config.toml
model = "CTC image transcriber"
dataset = "seven-segment displays showing three digits"
image_size = 32
crop_scale_min = 1
inner_norm = false
optimizer = "soap"
max_steps = 10300
epochs = 6.8
warmup_steps = 200
Rows from block 7 of a small CTC image transcriber, named by matrix and row number. Rows with one number belong to one neuron. Each number is 500 + 40 x the weight over its row's rms, rounded and kept within 0 to 999. All counts start at 0. Numbers have three digits each.
After each neuron's rows are labels from the 100 images, of 14976, where the neuron reaches its highest value: "lies over" is the class under the peak; "responds to" is what is common among them. Only what is clearly more common there than usual is listed. The data: seven-segment displays showing three digits.
# fc1: MLP up (model.blocks.7.mlp.fc1.weight, 1536x384), inputs 192-255
# fc2: MLP down (model.blocks.7.mlp.fc2.weight, 384x1536, transposed), outputs 192-255

fc1.466:455533492559508583466439518480574443507583442535523407483431473461532552478477516457539490615479491501507489384562519494465431484453486466489469508351533496539444487502525534483453447491456485
fc2.466:515533492425506534581523549512449504497536498502400487404408537500559464563556452484537464555484499489492515482505448458444467478496538485558503475549489477423515518505490517483510489509516416
lies over: screen
responds to: decimal point; the digit 9; the digit 2; first digit: 2

fc1.589:532518510525436544528549557479546532514534456504449484535532468446528541487502524501544464511495425501503536456531404557547468422468476456519462464521543497514473545477530457591466481567502549
fc2.589:509522467483472510503520511566524512596514468518422459572448430522447571504528489502546538560513513480517515512520539446468519506461507478475499444517327498563464491425469510554470490568509475
lies over: screen
responds to: the digit 7; second digit: 7; third digit: 7; first digit: 7

fc1.97:618515465606459490565558465490494519406465508533486470506484542544543561540601537510538481564484437527458512501496439503509502508510404516500496546541493479487418458540498518524530474484503500
fc2.97:509508522535536429454489564470523489459504484516465539558520517483506472482544477555554482465513511429506511453474548536503503540469399544507375487481417474541501509599510498489501471486478474
lies over: screen
responds to: the digit 6; the digit 5; third digit: 6; second digit: 5

fc1.24:541521522549491536532537549511495519482472481563591452486455491575382504536484494457551528485461479465495536481484480569557497573493455529500444501572404472477460456488523481517407503504500474
fc2.24:487478481509468503569512536529441489473541502498505503559531513465500571531500497499516548563489530452499479532567451439537487460488475515489566579528495395591472570462521495493571496454501506
lies over: screen
responds to: the digit 2; second digit: 2; third digit: 2; first digit: 2

fc1.279:499544439513497509539533510539491545487509567454582496549498540492421544506526505485506453490493463444516497473553447446552507468463509417528517544519550501553442460500532501600381474524477561
fc2.279:578504457555513506567509548550530514468541513486547505568471501504498546529516500494584556626495503364492492505566367447473522465471380496493509561540413494527502584463530451505454523523488487
lies over: screen
responds to: the digit 5; the digit 2; second digit: 2; third digit: 5

fc1.167:593513470553472533483503500510427466479439520518526490483453548508515460507496494509532449573458485519535481502551510506475519491561556548466510538567595469514472479523501495537445433482504490
fc2.167:501508487485481505540490480447499512460444538499532523521534483482506608488573538488501501472511486591511519525484547442540506505507519485527478551522648545457485494476506499478496520466522461
lies over: surround
responds to: the digit 1; second digit: 1; the digit 2; third digit: 2

fc1.257:472568557551486514530572498467519481471497504474465402490560507528444481494514525502421561474472503466477501447464520485476493512571435518492499516496486484511485531498513499536472522515548571
fc2.257:400530466473532411515502493472503508502566522516461434505448479461513546555517477506476547517506514509484517461489366516513497519511445491490496477472557571501525446487487480508589499505519446
lies over: screen
responds to: the digit 4; the digit 3; second digit: 4; third digit: 3

fc1.635:524535507511438518455393509555429471506449513567495508509540491485504514504473440544486527541485486485486500542518587478452468570500507485491452579440443481516425478528503478535512481532523529
fc2.635:469462332512497484538497474463539486443545487483441498549498462494447526590492494512488506494523485506520473459477502468525459500488459479532514458483635479512461543447530518555458423607496495
lies over: screen
responds to: decimal point; the digit 8; second digit: 8; third digit: 5

fc1.22:500508473488491506552511477465600456422517578476459434469455536479506439482413575438478483518478487502512482522467497466453543505586497494475487502512509509519478536557457481548465502513505522
fc2.22:486495509466510401548495559524469502447508468496410492532498518530521486540664523504463496471497509512483532480423608538527520473459476533490509517505450547468491659475512504498460546406500504
lies over: screen
responds to: the digit 0; third digit: 0; second digit: 9; first digit: 0

fc1.655:508512521530518474547494506453482492492453450495502460522552526443598464530486481466502461399480534482479459488498490541421475556519471445433600495487568545469450517486484498529440438579522531
fc2.655:642484454542510511553503506544551519507520487533523514535486520463459517542518456499478474547503499449521484495506473435469516502511452528422562569534541648530534639559490470505457497513509498
lies over: screen
responds to: the digit 6; the digit 5; third digit: 5; second digit: 6

fc1.264:586503465564485532486465543481418502480503472491530450515497598507551505508472484497474535553486476489519502520555564512467539508544526505490492542535568525531438464576491498494481441460562419
fc2.264:466507499512448493513517504427515503472455516495504471585549441504495570518546498510433490477511498593489538523512503488530523548502464522524461510445574573490443466477507496445473538501508487
lies over: surround
responds to: the digit 1; second digit: 1; third digit: 2; third digit: 9

fc1.357:544474458528504506472527453484444473514536403471511561525534430472555485541497448485455525555525528478489535419481517580546475402554509458500430512567459552489455484564492533498442492537488533
fc2.357:480515549500474535488497555448423524455491496494450480504472492484446499508511497498443520468525495469514510479534492515428503457502470522477549497495420547475450535422501488545520476529506490
lies over: surround
responds to: decimal point; third digit: 6; third digit: 0

fc1.730:529535513517473455479528518509459515528444460503550498483419502544448432488551526561482481519532477465469481511526461541567493466501453472519499546570541480512516502506560459555478527477534497
fc2.730:543446517527491565483530474516522510440534484469606613511545446560435424474521536515532530505488502423553503551458502503460506504484437452423427470453544528499510517490507537449512520537475539
lies over: screen
responds to: the digit 8; third digit: 8; the digit 2; second digit: 2